Rows from block 5 of the encoder of a small segmentation model, named by matrix and row number. Rows with one number belong to one neuron. Each number is 500 + 50 x the weight over its row's rms, rounded and kept within 0 to 999. All counts start at 0. Numbers have three digits each.
Before each neuron's rows are labels from the 100 images, of 14976, where the neuron reaches its highest value: "responds to" is what is common among them. Only what is clearly more common there than usual is listed. The data: rendered made-up planets. In brackets: how many of the 100, against the usual share in percent.
# fc1: MLP up (encoder.blocks.5.mlp.fc1.weight, 640x160), inputs 0-79
# fc2: MLP down (encoder.blocks.5.mlp.fc2.weight, 160x640, transposed), outputs 0-79

responds to: moons: two (64 vs 25)
fc1.223:470417499585474477494525546442507534494444523556408562477459480519517498543465479440524556492504541510511616497544429510546515458472451537445515527502451446551488562473480477513485535444523442520562462503456466520561617436424456552440474492
fc2.223:527461432590548570485441544543544621482516514520459542519540453473511626461465505475464465452466496471415475492545496470479481553489589441434501476470517628419461509513483533486456502515505490553539490502393543432518448506424545486518475472

responds to: cloud-covered world (43 vs 14.5)
fc1.259:406524457554498584461471513555450399446664530533467517481506518438511499573534431462418535496519526525444448524436520462506505415439590489480471472532543571457549473436591501498437521479495602550645573482518495487488470460497491508423539481
fc2.259:411469405499492522469498587419536527505519484502536490396609625596430547463455569488497486540543512527447495549466513466509489503523423560475537460468487444487447502479522490454437482523539437537479458530517478461559507519515598528460482499

responds to: rings (93 vs 33.7)
fc1.91:567570528530437507491505473465461568563433449528442492512456461446472525486527444620423452493460431387437488537534575552584513575562443449492559435557461470549535509442503512527523453522480521540417460507508399623475480502539471504547497543
fc2.91:521626419497585453504511513497570499462530443440548490476543529549553470513451510410528516466587504553615501438502520531480520533469499415478397574514536577502544525483477439436486477482498495499522505473442500514482582451451562532539528453

responds to: cracked ice world (41 vs 14.1)
fc1.615:562484499547461555478463483398481488427548491470511522461429553577430508506509518536481514528530587569376532479477479447418490480451496573559543425507547502495499421454564527447490474515484614519541490513525557585562577481432540544432430521
fc2.615:545477458505514553434469495553489518454540496468550446613492539529465502484517417523575561571492563460440520476497431463568526540443531536511481430492528488472582469490486422440506537484534446441574555540543577427511551530560471440504470461

responds to: glowing rim (66 vs 40.1); moons: zero (58 vs 25.2)
fc1.148:470480561496529533488435517496510475543523520432433451511574461530389439495546440539494412566513565479516492536448460486535535588500519475499452450456566586493574531498568570595388471525447496545596536496551494473403502465520475551564551470
fc2.148:566498464495453457535444518550498519472541540491554570526464507497525571422455511437434420540502493544470437491483542549422567524516524420536521547425498521468498456565549448475488500441572413523590528395525539498472516442374514523510481488

responds to: moons: zero (82 vs 25.2)
fc1.530:583455496602478528466456540483394432565475506488453488597373510454432497570468492421527514521418506562493469462443491532499458526482535493543506488572463521495501450472474487484447507571500555500536536495540442413546476563414454496548439590
fc2.530:555566473599616539522445483534433440521489502523422425392455506536490519467403596474497491491533522501453580469465507550498418427471448501511615490535571409482523507463557515488466464517406507493504584529495461551548518530559484459493427477

responds to: lava world (35 vs 14.7)
fc1.217:440513514533605447529589498594541576505400513433485523540432398483419543432582536457472524423613555492475519464510522476502454446500597568445491513460480433508459507475512508499505429496438515577537530479511520463548510556465463441534462455
fc2.217:555491440481452549510341454484462398506623529577548490398528563449504489530516527557533517563416437502471522522500507565471485485390455375525441563542422509562507477549511523421430556481498511481572494467471526478469506423563511489474522531

responds to: cloud-covered world (43 vs 14.5)
fc1.339:487504465548460567542508443421504475634509523493534488480489543450512545563454631410469514419493535426415564443601537537440523454462542567467524467501403546504495530529499433584452517504523565546433562478489586520434503549473491519447536417
fc2.339:454540483571433440472494542490466522509552517565443436503507531495501566454474439591529596534532586411531551517434498509540509500492559550594565488460504567504530492463415534527507475540537646468555471506569559420560432503447424498488516470

responds to: full (51 vs 25.3)
fc1.84:594533459555516462506541526563536532449477476548573504500374472466543491459478457511420488509606546496559442606564462452470497466506528559522455437515494540473381523565378523557549563554477432508476401442528415484492419441521480457544569515
fc2.84:501443473440521383453433525505432530589498399462493492546590416489520464519488415530469488411619439512472570512570485502445542504490553445575470560532583539470483498522484480498530520473462579578526436508509518468426513475560528466470557531

responds to: glowing rim (76 vs 40.1); moons: zero (71 vs 25.2); gibbous (55 vs 25.4); ocean world (34 vs 14.4)
fc1.165:487472477493444467535457523490543458541451447539489517420505544414560542499588466567509531532441464492440443544437540483490524450586516561484401523385576516532551605655513413573446452537610523477523387492419509385540450577536498487573554502
fc2.165:530462530510503522460588463479506551461595469497518449530447413483487474497585511532580506478519537499546485503485505420572445593415475548595416512494552518525514417501491535579577506481614469556446563379470535532470484406405545497450432550

responds to: glowing rim (100 vs 40.1); full (64 vs 25.3); lava world (61 vs 14.7)
fc1.509:462515507473497480491463522537563582444511509482518426484492563494535532554531482558499469488505522480542465553445509455493479496488545641476517568593439404559494549603494495420426555500487476530535509412442566529435526487468454467512437594
fc2.509:512518445621462522423483525497486556544530554440469517576428492540471562568573526562495499496484513455487520484475481500516552559474508378506529483506507460537532445548462596506512376426491486459516475424527523472581460477519588450543534541

responds to: moons: two (51 vs 25)
fc1.498:457391540470629579478482458477446535513482431542547494547573464506540524450465496440470558452539484536571484510567532381488501498490525483551519470430490391405581461530518491444554396440487540534481602401492512489587426581480516441595468525
fc2.498:614450555472372524496490481483515464484486521532460510511545573542534484525592523497567434526444505507483501395488482482493538537609497457500486527545535497554552621495548526460475519517487466484486483483500491541349521452490519488444501440

responds to: rings (99 vs 33.7)
fc1.134:482495607526545610478532521437602548431458493576506582488537542545579500533489520525572390489518501439525490440542418524428486496522466564444562623465555530528496538514479475507496545441456613533452616421422433487409526521485534454517485553
fc2.134:435428464496562537547497526492457482458557425489435540501518504488472444410452547519512471448533449567510461398538446496487430404493433497452523532499435500491536442424496521486492586479448528518541621505425507485558549499524464599478450474

responds to: lava world (44 vs 14.7)
fc1.118:536436617430520505487529445448455433536515488553479504529439445478503529434552499489547467472494466504606506417454532506512466564490534541518481527503470465534534568608480580479469513461541500452491497536420396542603527455405471508444463463
fc2.118:493575426543444455499557538575561439537535486480504527463506565472541390485538579500511482524590472543441542558537517501449424465614491389549484485484441564478517504410513524473489422482459456486443513599505492402481403532598539457502539537

responds to: crescent (62 vs 24.6)
fc1.33:500521398567526497526480550517482489417475489546522489466483468487428443497479426500431488449524505524528471405481516437474526389561476448475513448506515433567427566546529444457459558471545442436563554469489461445493573573493525429499396536
fc2.33:544558577500498501530427515516487357506525518408454616507491550527576505531584520494485540476458455513428542509530490540439517515466543443527510470427441527550467483458352540368593495557543483489574522477522463482408489553504450459515537454

responds to: moons: three (70 vs 25)
fc1.467:494568497457457493488586479616496444475473547518537474553575504542571500490404487545559528452472487448436487542487473514432506456542483540440482524551408588490499504467443392508604503454479505522495535502505529584469488601488523579522567439
fc2.467:416485526468495556434463532433489527485575513473494574526566573424504400356452462539617583578530494464535534475484511487411503467514521482587518560538477569398490558509607592498463479438463516627534588496483451553481606541491538484467507495

responds to: moons: three (52 vs 25)
fc1.319:580492480437427480515504599541512477510561533541608493527484586446496464484529505522491575534439390477482426428473435506466413480508472445592422512383410551496473514428618531548485520430502448475559559475502612518497485505451487476538529461
fc2.319:491499400514500485404549501465498430520461516489455533604544495547453466531516497503540489530500481526445459589476520461546525458473486543410412466504536508502464473519445536590457562565569547456462471553508477491403581411407540534480528418

responds to: moons: zero (58 vs 25.2); lava world (49 vs 14.7)
fc1.13:590469519573515524497499500422484496565464554487433434549504438427574545545435505535502592528453486558524584497450485598539551452427519422510515579415518443495574502533535488526482489491490421502488485460551534415477465503455465596481533488
fc2.13:471513463506541522542377539514496428492483542515640514469384582605536570471455515421559547458503550503606550533558503491546592492436539557462546520584522465533497560515518445480449491557528496489511514549436464552563575445515491482525513469

responds to: cloud-covered world (36 vs 14.5)
fc1.562:448553441500504499456512610399435547546328429487412436470478462544535508515487450576517556434531512573444546559465567532501484543470495616484426548586579460439465432571551523526532492483612531554516455506470577504522516477531558513463499433
fc2.562:497471491521394539474591528438537499518387465541497419537540599535445552432433433542543536461495435516476505582588491409480542512471555497505477556573520456392586471458468555515502430564508542460515426507492610536427535532546484519550558407

responds to: cloud-covered world (35 vs 14.5)
fc1.146:492528523401461523531503505497532585487482485441506510442487610511484376496418574548520537441525548568451585457484634557525518569480551503474505493531545494481543457551511426504384495530542434392461419447460517496503510525504534523477518521
fc2.146:500533477576523524561500545528597561528425449519564512413469445452494541473550401583470494593471534479572518568556463511548558482481529560530470549506526477531537521436397519591499551548487523428384406462480507564490426578578518553566490423

responds to: cracked ice world (35 vs 14.1)
fc1.127:489488435501437522517619476499476457596492553488418469539445516475564495427497551540499505442550490469473456537538450538497375539478411494472506450539475452459440526547502496406558512327494506416482462509489482457535536454541432454633539445
fc2.127:564491561512557497495437473464509489430486498516531378494510520420456502551348602473491512393448530451501546531510478465523578559491528551527472542563461521573540489459530456435436520537428466444440564530549469520392585528474489426531504546

responds to: crescent (85 vs 24.6); cracked ice world (34 vs 14.1)
fc1.445:495538466506493567543418538502552461461492501487462439421508510466432490489433594560417461456530575541523497423507505550457570482453511430470559521458594474516470556491528466370452538602514503487534532470447589462512527444458486433491542504
fc2.445:537485522481543439453506496472453496487464506482410605575525491468393528500462558518484529484644507522458478469522490481551497463503573544466475384457558478478453479523568576538532509431424470448363468571565457462564526575498636577394508515

responds to: moons: one (90 vs 24.9)
fc1.332:458448519577507628517539458469539471515572459545436576496516429503519557481445487446548401494458571521487467525522553419507577561458516520542564497498613528447576595531483447482637543519508490517565528445510480497510448459515469481538481541
fc2.332:564536488428584406535622532435449481511578543510334560478559473446526492502445516524479490444506515461559554493506523412464563488613420541559497446476397506537522426531500531513423467484483453528498465461445449489473521533510532602461470497

responds to: rings (100 vs 33.7); glowing rim (94 vs 40.1); crescent (55 vs 24.6)
fc1.145:512451605534556433424484534452502462617539469502544482571550530417437517586493485492474496470474522505468483480564583500472512507510380483449533454392514588598489424434507501485487483507476549541495439472465498584545466493528519549547572519
fc2.145:550487570466475444569448407485435499445493437514467562525443519468462536510542511505503507460500440517473515554495565469556480509600467440556564539478542597519444541542466529468541563474609470531425596569540463486507539503513437521475579399

responds to: half lit (62 vs 24.8)
fc1.44:533411513505574493431535377536515561519532538479528486534439438582421502548403503467440550492508518466437535417494490536426473515532401497563421540471544510434492496505550498468498546390521502439536518418538531467486502480561510515442628489
fc2.44:491545438527505515569465516525451466575396494467543560507576508479506455596588543583482479567571574587497518498562536535564492566493466401438575475528468534497546511538477429474509475577451566567484454576493517467477504533496506455474614483

responds to: crescent (55 vs 24.6)
fc1.311:465497433530450488509484484583458515480528460376486565496437574510533550552508553523555527497548519546630518467538480522439503510509420486535500489517571565478461557592504479499434491494530542451450396425550493557530448533459529545470454487
fc2.311:397465618505467522480416470506440520541454476435490572517549396564538473447494511519608407486487461555476415507460479544500502449505497387564428395531579505583444572480532451432472430406420601458513475465531576480478546473478523530489468546

responds to: moons: zero (74 vs 25.2)
fc1.37:504535553464461536552515410486418507544605508507452435534558513428496584475483465468556545512530505588530492487526528449463538419471451470482530505441519526494500465512425474594522437398520483558526558452476443487525459457418560605507509528
fc2.37:521543513449473520429570474516509496497462524490530478517496493493610442533570470539450499522442516475480474470517561550415427516557476590556439556500481443534473502517527388561520541484546554405483460505501544479519488478500466460576494507

responds to: moons: zero (52 vs 25.2)
fc1.125:493456455545442466475511506500497456486527491514603509602553514574467496522492458464546536527499404475535472517554524588455551595467494345458409538538508563490491415556474533476549578577470511468562481560481513536427442463496492444483549497
fc2.125:556547520565532548495480469486500503536570488518487453509520530493583487478468498588518508520526528487559470472522470492375467610472476386555455533474565437477541407489523526427453516537458538507518547506474422389528519404587498564500483612

responds to: moons: zero (56 vs 25.2)
fc1.632:544373538487578435480627590515499535507442422425483504528496567517489547541492473509477535415542496530494421511435537492551553502460550461561460507437470423444550507485527429606445410482505453511529501521519542537515490594390464516544570527
fc2.632:542467400474492479486485418489506455425507582508510486505525501450428410460556455553460520468464507586488513469491453540492513551548458555412400550457443579616364414500455529508514588474599559477575533440455479396505573436527525463485357418

responds to: glowing rim (100 vs 40.1); cracked ice world (41 vs 14.1); kind: lava world (34 vs 14.7)
fc1.12:534407539624515464506473455566534522473483595512457554410478498535492524439442533465469462492579485542517445562465576528539474634451478471565471579463466448514502556560417505399448560430450526453603468461472493537482544491571542386510470562
fc2.12:541593520496441429539530454492497592509548472516522528471509524499584524509566556556471535423565592474538451459507379507472529430433544419406540525461467532452525496431422452514533513594561458544451444483521586477603476483380514501420497533

responds to: ocean world (51 vs 14.4)
fc1.192:452502487510498537512463557501393573508572546482425507473415540485446469483485411579542540473524521464504531395522568538489454416512394497515585426435558483509477478591500456464479470454558536470605502459531480484609428412428622479517519517
fc2.192:544527547604437477471583467476539530467541537551475516526557517460497443495521521485448530582494457464550557424511484530518542563546525536442545524543515440441518569599408505532468459521441451575559327510525543434479484564451441564426515587

responds to: rings (75 vs 33.7); moons: zero (58 vs 25.2)
fc1.147:537473510434583519476470385489548470556496475456574575477500415469514508489637489513515416588461596421521464428509397490503451437428504547553483518427476469495532485497520500410500544492535609611466589507543511480455518570511426539562511587
fc2.147:524457485466543519617541485578570464351480581550510458494597501421444507613459432559449542502518485537503500544515498520434458507461512500433554570530483587522481564503556549562537601431515522521606522424546506532553479466567511562565423554

responds to: moons: one (54 vs 24.9); ocean world (49 vs 14.4)
fc1.521:474429447497471509568408487580526531510459514552502461520580516500526468520683522512525512487599449455493423500434452477521513489439627433553480500425551525546521527502533531458520443498423498500486441471531500505511462563622484391579478480
fc2.521:449560563558507460515477490565528540509496424382450530549575517494493521532504537467489509435417586567622439496476547406436523493535492586559523495499527524466563501522444509510394435627543518473516560513500465486491510500469522516493524531

responds to: crescent (50 vs 24.6)
fc1.566:511405554538619445441551501495489505563460478459505549522414490557464585459454526498507584499425423485543465503447467488427576470541525557504472464459498483507489502540493556526487494478624533478507485436447492413407476522525472475474569464
fc2.566:542490480519533496525436528507482444468475511452566478506483521432443591447535541476524490450574504528478519480528548479427591473427429542486515468506457520530452459574617491465509524486593550570574549457493426413485534475404444481478418568

responds to: crescent (52 vs 24.6); ocean world (35 vs 14.4)
fc1.436:596520504546486494442442541397482535536516470497524500557416523504587548389433584570510625474460527442516466419521575427500485442534443498452506503503510447533481467531536480497475494506595505478438554424462486462400533535499538449498477500
fc2.436:559509477514473559630521569469516459410502507493433524431580471486506454583529430518568479504559432497491512473529473509427484473475531591553516431572539475582547576481481481430503484530438493546524454496449480489610517441474437545515469525

responds to: cloud-covered world (35 vs 14.5)
fc1.299:523373475497518457461460485498552516601483482455544561563552502405552580510514485520475581594523557563542526515545550470571500462547572513467542411497528554391527480490541536517520497504621441474521497434498450456477457524414574463517528379
fc2.299:458630472552484447481620543495425528486497558501480515503576420473522515488580490454498520486471426535507575600506522492482573376478543555456559546455507524516485477576515554528555527447491444465411530550422451470525557494562463570488485608

responds to: full (62 vs 25.3); moons: zero (57 vs 25.2); cracked ice world (32 vs 14.1)
fc1.492:526543505472508478556489497547457513546530539495613461541527498475519550433504498512484417581491459465374588535548541461456451481494384456489457568495431474523617481491432422529529474562480454444532503447491556558490412542493463507528700484
fc2.492:456457507521478554466489506502422430516443483521439488585519558502494442436475432531538455365503462461558557529511565505527560569458458572569423536438600479473580453502454512518493590508494577580550391512495503596474605476474515507480444499

responds to: rings (60 vs 33.7)
fc1.406:516452489542500492480505486547516484599487479379573506419551538468445553449600453544533408526516517438440541477551478457439500445506453520479432559608548518453519467608502543506485441413445540401500485475487433454488526538498490605539553448
fc2.406:494462467482551472523471460600411525444506507469467519505539514451544579527560540536496539512444524509524440588496495482436528551569504454408576551475479471522562539576566543507477415535567554479518516524461448476383479456534458453549523454

responds to: gibbous (62 vs 25.4); cloud-covered world (36 vs 14.5)
fc1.528:494417493483437521571573533479458514436511474453531496541474477494422578574442521452427536523482514456553488498454584552384412478513536532555560514492449533511532458517535498506543479485442536558507586509367502491494484491562498569442463562
fc2.528:507442470533541460528490457509525429550472495439547511488541450458526420469491495376545504497500544450472510417498455531473357508560502559451477537496381531540430436438553496490493529531526449544441441457437549582542519592436511576507512545

responds to: lava world (55 vs 14.7)
fc1.268:486462535479520512420510508447506532486471548487459505367502442586507447536506480518427547517545395466550503569446615459417523539469619511516458504457498529496432478539485514578456531446473365460609500489528498553529470440526433586485475557
fc2.268:477563485458412497539493568565479417435522525523535451482481514486483435444454478433597497411514459487484470525457542465478487415501434554369452456552569502488567462416508532501443390516522540470478483448423485500465553490433570406497477441

responds to: lava world (100 vs 14.7); glowing rim (100 vs 40.1)
fc1.119:530490443478502500476496509530603560529533401502537457472563438512507512434443489413524469508343580573458522532504476571451494484463616542535577504521411438549426519515512570427566521497467532538537455427415481549616442548434417490444430535
fc2.119:515407450494514500440463554431540544518417411495488459523570536490530479466518523530491567621504586506518495467478466458510576528485510532462494605503584493616519511541535453393535643567469495502466463558330520594505510556478465583461533461

responds to: rings (74 vs 33.7); ocean world (35 vs 14.4)
fc1.211:490431506576465465504446539487506464468437479453545456497541522478588515546556479568544500471444589505466518502514400486537444512550493498451474549457387535533417428546563564488478603413542478485515606529581486546551443511455420357457519495
fc2.211:473476561565641515480523495529561604393508541475569543525535494487522457489539509425556510505459498390497424457561557509490453538395475479527565488579466519460630529509389451552560451511461453523492427468484445540478500421529510551562578513

responds to: glowing rim (80 vs 40.1); crescent (53 vs 24.6)
fc1.246:497516489542471485502415419540435488470480495431579468490422541449549477524454495512486502550514566458495486535521474434475551453585555473608492518466420437542422529526552441540531522519593474530561405563445499478466396577436464496448505459
fc2.246:477480416523478435484549504499492464392489436521537465439462384555457604499511506470454621496424434506488582533543453473529460455467431470479528464532559517505501420545455474497552486497452516462427554563448476420464569562491477550511581479

responds to: lava world (100 vs 14.7); glowing rim (100 vs 40.1)
fc1.539:456496394478528469425562604577508448576468465468597485516532466498557440486438431468568543486418531534428527469487458460398466459468485495528535639498362550585470598478512446513557546572477509483414453435512454517485513495447448574594445484
fc2.539:525497427632475586533424444409458490476594501454431561475512495509450518566557512543554504372519465485461563442480436578393493423537568467506525430571428462491506534547462515429484499495443502460642549569518526406476513451471537523518488502

responds to: cracked ice world (71 vs 14.1); gibbous (62 vs 25.4)
fc1.432:555423459479491516558491412476454530481494489531585535443591477540398500451437536500537461465535491547476578461525471506455523489462482577528464496485487499572540471445476515430530457372407533508537509544491571470557456493554525487444471489
fc2.432:567478531531560524460557527524499450492543490473502487483445557513436552539469513539580499497570554567538525479441524461543543504471486600425471510513451523508445500518586517520512459477568463476418498499536371528463460480505474498488428594

responds to: cracked ice world (32 vs 14.1)
fc1.248:493523434506488504493523449530470588437574528419470466433504538526505560420546529488414529517519430480471476581489466524536461504546535598491495552485582544437519451484580512468482499471473470564468522456516482496544414370458455440510513393
fc2.248:513515515510437478545520460516493422484490442527515514497591541483464528549514539489527565601518446554545441495517563502520569488456514533554610506474524534485492495542373446420579507474513551481527458529555455517553457531502533479523532495

responds to: full (53 vs 25.3); ocean world (43 vs 14.4)
fc1.625:515500469514450551543472521517582544513497538578456544396506451448553466544604598454467488529514540468496580480568477498540485463486504551492434621483551481393500587480531572517515503631440536497559514516558457589604598524558537490477425444
fc2.625:495449541494555491543435464603515564533508505405493508514549587497453482523521576483491411532437498514455449455498479559517475422578463463480458491522512404594402490461504474548489495432541432517377452561545548481424426559439523526451507456

responds to: moons: zero (58 vs 25.2); cracked ice world (32 vs 14.1)
fc1.567:495509526466480464579467524555528465535550457468390507491478596426494575472412657463566480471485478401453500489464531465499469501558445558458538449555499512569451530495437508578545518407625504457462475510472488517566476562547484471427484461
fc2.567:495494510413540532543445428481466490482573546552521524504474609525456506559505462469563512489505496476548483466430539487512481455506484458469450499504495485460521429411610513478474481409530455612458454559464429442517515544493518384584528410

responds to: rings (83 vs 33.7)
fc1.459:515617529418525483538494578506501486452518541501557478526473471404452447520541511391463539406517452534526560473448500512581557456545468514524506543498541538575608543485429546468469488573378553601486512529450468524460573437568458504448489464
fc2.459:579457470488500563532550437510450526506500552446578462555524476572462579552527469480418537511498468482476493534457531505442506448428489471422523487561565500528491485413493432524566442513604465450470510442514413504503498506525570459583589490

responds to: polar caps (55 vs 26.6)
fc1.206:485505530383472476463481508466466401528490551445622577562525494520492390612478508503479502505505460528506546593469539459438600500542528477521550479483475489580429542527562501560490528400580468553584447531520498502431454665502593427524502464
fc2.206:453561614542498505549527563516496539522594452511402508404459513505535484501504523545442520561477509495507406435546456546411505501438512609464572554562569464408578461454520563514461456518446493483455570452476485526522515471559476529504568623

responds to: moons: one (54 vs 24.9); ocean world (38 vs 14.4)
fc1.8:553435539506475595558438473521531457537580488406491425495558475497539429536433479410510552530504509516591540500470429515482498540446496518556462493495448457417465488526452489532523562449515448463605507468576465579582469524507507479475455520
fc2.8:468439377488584438472545460412505495513515500540497540553437602531559507521543486481537497511442461484523551518562530565458403544476462382442548468522462489526471445553524539477438402505520546440509548476504453423528481475496456574413640498

responds to: polar caps (83 vs 26.6); glowing rim (80 vs 40.1); full (73 vs 25.3); lava world (34 vs 14.7)
fc1.252:442539548521509505553480490495538528545549484494517509478436517507486572588474528479512459474585484544418564470443462554406461435618562611514454555480487506509579441592491394514576509453475441430449566346387440543480455506458480490444420465
fc2.252:524519514519420540503470488463507391572491498474413512414491416481448497535461500418549578577476387525515422463410468535476430460532512507555411547501455501566584441482468510525488456475509599559563515507519449426512588520466511579496577448

responds to: ocean world (98 vs 14.4)
fc1.491:428443404563511480568455491507492521520492627502427507469418528495451559511462515584492597512560447475446429565496535475443490537444392514447433526488428488424497480448448505485381547500572442447476472511516471577518545468555481436453524570
fc2.491:560474490504513551559523537498396480452371527531497522460577519531496567474600520514446468520461581507428620570433499555491456459449558516563492485517589537558455610529535544481477503561517462539457516550456433507438454515448581556554408456

responds to: gibbous (51 vs 25.4); ocean world (33 vs 14.4)
fc1.469:516406573577442624515490558548464533482460496473573573525525564472424482524496496443614526548445431477443478538525494487433500500483425583448498482435458512510556559521544548472452570351481514461550541537531556571583440553494491516468482461
fc2.469:504558424432491475509434510415544534386486466545493478501414460526534470462538612513479475465438450526423544600532432511518506562499544448611516417469483490529485570471446475427452549539510475551389512561437515511481522556445517434491618454

responds to: ocean world (56 vs 14.4); moons: one (53 vs 24.9)
fc1.370:481508421491440574484500548470414527456455460527479369503391456485499588506568562371438503436503530462538575519465511448418470477448487453438580563460494465570536453530484477562553493448489534489510495484452464427450497601537491536431530420
fc2.370:569569563510473418433429484500554399575478443525483517505505610486605453412485492515533520581505528514455525439508520477607520526457423489485539558503483470459518551534559458588490511536479523393528415459425464580533518433489476471535540484

responds to: moons: one (67 vs 24.9)
fc1.139:446515444538515573394510434577516472483560559541458507424500486543464489478483557541594567489550507502385485510468444482621579428508513531456562513533629528547553539524476488549625430524486549528488475467544544542475507513539501609482468529
fc2.139:493556570460517445492520510509502537512494372511525564486475457446418529419565599544435551462582494465442505561497572454490499427550460572498525419547553542506573505411485542510420503531452537498493594573444500538454520533599443480536564594

responds to: ocean world (66 vs 14.4)
fc1.208:453516444509536491605420499423443457562526579477594567454401582471492514413499639562477477550501426529534495586512490385425464496494487539535447503433498523449475492454518424595467556514525573513531468531466470462476569448483431477496495537
fc2.208:538466547379499523464574495483502507471440569461490530541571375564446494530456431486440514519462499484596515540476490580577576549531554515490586597441463578542449499590506535471525514511507465371547559450524420525472498557500540559530444573